From a checkpoint of a small sound classifier.
Model: 2.81M parameters, activation gelu, depths [4, 7, 4].
Training: adamw at rate 0.0018, 10800 steps, batches of 256.
Rows from block 10 of a small sound classifier, named by matrix and row number. Rows with one number belong to one neuron. Each number is 500 + 25 x the weight over its row's rms, rounded and kept within 0 to 999. All counts start at 0. Numbers have three digits each.
After each neuron's rows are labels from the 100 clips, of 14848, where the neuron reaches its highest value: "strongest on" is what is common among them. Only what is clearly more common there than usual is listed. The data: phrases spoken by 400 fixed synthetic voices. In brackets: how many of the 100.
# fc1: MLP up (model.blocks.10.mlp.fc1.weight, 576x96), inputs 0-95
# fc2: MLP down (model.blocks.10.mlp.fc2.weight, 96x576, transposed), outputs 0-95

fc1.99:479474507528485518514515503499531507507499526508486538537533477514520538539536490522517495489507515556522425455531537532476517497489480507533508523508487519536476493480496505520525503490470525479513475529487521465499480472524508475552509483468514498520470446442503461478507498483478495487
fc2.99:533501524511481515526488496543535506495492506444521517523474508499538500480464503512492488512488497513478513493509488491511477519479563516487484541521467490458494517459459496504488458503510540504464503539495454538516509460521469536477502517547556466519477502455502488507488463540496509487
strongest on: deep voice (85)

fc1.535:528490467475519448527500520457484508481501496500487507528529503501479489480546526499529480502487445477469508502516485495452512506501505493489463502497503431497470521540453508467452538468457515489500498495505514526501492510480507521496505503528465468436478520468539461526511498507518533495
fc2.535:482502537510507500516490519481503448499483473514552482471490496469490531504509483501539485443499459508512493501433527519507490525510574524548484509521511504472507482487471470505473455529519456497522487471489514509472507502512474459508502501545482462485529492489530519512460516510486533515
strongest on: pink noise (31)

fc1.336:446470507500524486498493467516487487508482481539492488558529511498537552518506482498474520529506487514473491475525457486526502523485468500482488494489516527506553535470507524535514559465498509453485493457513502493493463468531526552478517504498446482500527512541486510486500508507489470481
fc2.336:485495481469491509457506518491437483523519504505489482504500491500456510499569483528496514531461507510482489448537477455532548469502496499453474503489539478478440511534533502465538511492511496541465482521513521502529495486485523518470496493477499503535486518502496472537513513482492478473
strongest on: high voice (95)

fc1.474:528468453541482514486492496516512494526536506518483551530493492487526497520536496474482493526540477531495505504496558494507527507464505493476488522458486527532478466466511460520493489538532491513518512476474514495508512477478498557523472494493527512502484529545445497532520452493491476459
fc2.474:483510500482468453454495472484501511469505495524506501423497492479506473459489525491536497498518506501494560476496531508505514515502535494464478532518458490480552472538533483479505466508479559514468520484490503532487499459500509529485479496508490531534489506468532471455502499512519504533
strongest on: deep voice (72)

fc1.391:488473525499488512454473497457482502483523526510485501518480549461524515557503537484522497480478506435486483491502508517459516516532511489544531490499535505539500511489468498520504523501502487431515515482537500462476517440499527494481491526489480470468490481522480458538506499496523517518
fc2.391:440497506478454519471506501469478496525529488465496518521492480505431486505491521485506524507501516446500497484543503518527537485508507508444510557529515483484493488503526468510540501509515518541463481511519494502522505483468503490478489475495473501558455508513505478532543531541478502512
strongest on: high voice (75)

fc1.49:451524475477503498500514482509527520502500509505492517544491491487507504452525499506519432526511473506544482463527473522536501481512510532459494498474447515533513507512513471541538498479514474484522516478455527512494521502500518508477501439467451490515500468543495498480453484504517461488
fc2.49:462510511455516536429505529496487497512465522465499487504529464539483526538505505518483526518478498511465519518513510509515524467486480456509479505499525500487477508506493471487484544502533509495465506457509503502503497479467522507511455484488431505491475466506506503550471549515475450484
strongest on: high voice (92)

fc1.243:508480503503486483476513500481536457483444544486446489507445500513511527524552493481497471479507517480519512572461482554466480512528487490525486466473523485546507478494519504498547489487510517478513493495496481528472528491471459489487489496525473524494488464507469504466484509500493473527
fc2.243:466479514502477526501490519466478525484532486487501490498540507474461494497497529483530501503497507451488471441468487470496546511505481510469485535459543476505519482542527473495501519466517550490507543511481549474490475518541485508529560510512511471510486474526509469496497514508454476512
strongest on: deep voice (85)

fc1.441:500489510485451500508524493478487496491478534501426516497515489525511472473503507526515474526541536509456484539454523518499496473543483475484503506467538504509470482511535455479494478477492580482507484513499490480525516473451503478503511490500493537508514482503488527476511510495504468560
fc2.441:516464503498488512497426473491537536520478485476473478529542522490534462506497508509516505535475502490510465441496465484470525509533485500480486536508537520508517500547518495510501523511527547512507552482486545528505485516501484482493533495536517452533490454493509481468519475496512488505
strongest on: deep voice (65)

fc1.530:498475543511473520498516486542511498526518510491446501520504482504456461507517509482526475522468537493485476498511530532500516508512492506514515541499493488558545505489476525509536467575511516527514493518549464454502461468491523511508490515486532548495502484489461511508499520506489529459
fc2.530:483480511543543480512494518525522490492494507443492488541480526458544473510494501485474512532486452541510499478510498465485480531543501510478492513546507544514465494493460495503502517532488514516467527492460524521483468517489464478490486513539506515513489478467494512513540477529553448507
strongest on: deep voice (98)

fc1.226:485462529496516458482530506528518507535458498515516513487508492492516487484541481433497465531498468493487519514520497496482501485497514509459510499495556483511486491460522512475486468492464450528522442486516511546524486487507532518508497533548534551504481503487462547516491506514524477504
fc2.226:509521478556498485483498467547510515504474496494468515522512519522483520447533481513490462503513487537495487532486512502484466510504490479540487477505448486514485507477498557559484521498474491447495519537484498540483504528496472495520515514539531492483507497466490555527505475458512529536
strongest on: deep voice (65)

fc1.342:540497496492504496513497513486543496490506540515502468514461523518502499509455533459497535508531457459494533522480458519476506508459479471490542553489516464456477483465521497527496508500506487491494506484485478523523476454481473451534513557521501471476511510492488482540538516494528481506
fc2.342:469524528510537497503543525505497430439531490464516487493484495514497563484525501484493541468486456508512509492466524504496508537475537543488480519530503510516447517496491515482452479505520509524454484474502497515492479482497470516477500514530485519466489485516498528557498485508509469491
strongest on: deep voice (65)

fc1.239:480510532484511455539536495467464505497495465532504500511495478465481483488506493536505487463506485500483450501529506488531526470495462451464504593539518489511476497536542550524458507487467484504519493489485502519504485526439494512515505476520495499473497502499503483532504507506521476489
fc2.239:490464539453518463506470492485493503485484496521512450497534493459531512476491489501490524494454508500528489501508480504463501518530532506515480467500510540514516498527462503524518521463500496495494512463469516487499518550529480530530530520561546484489533483485528473462479467454524518538
strongest on: pink noise (30)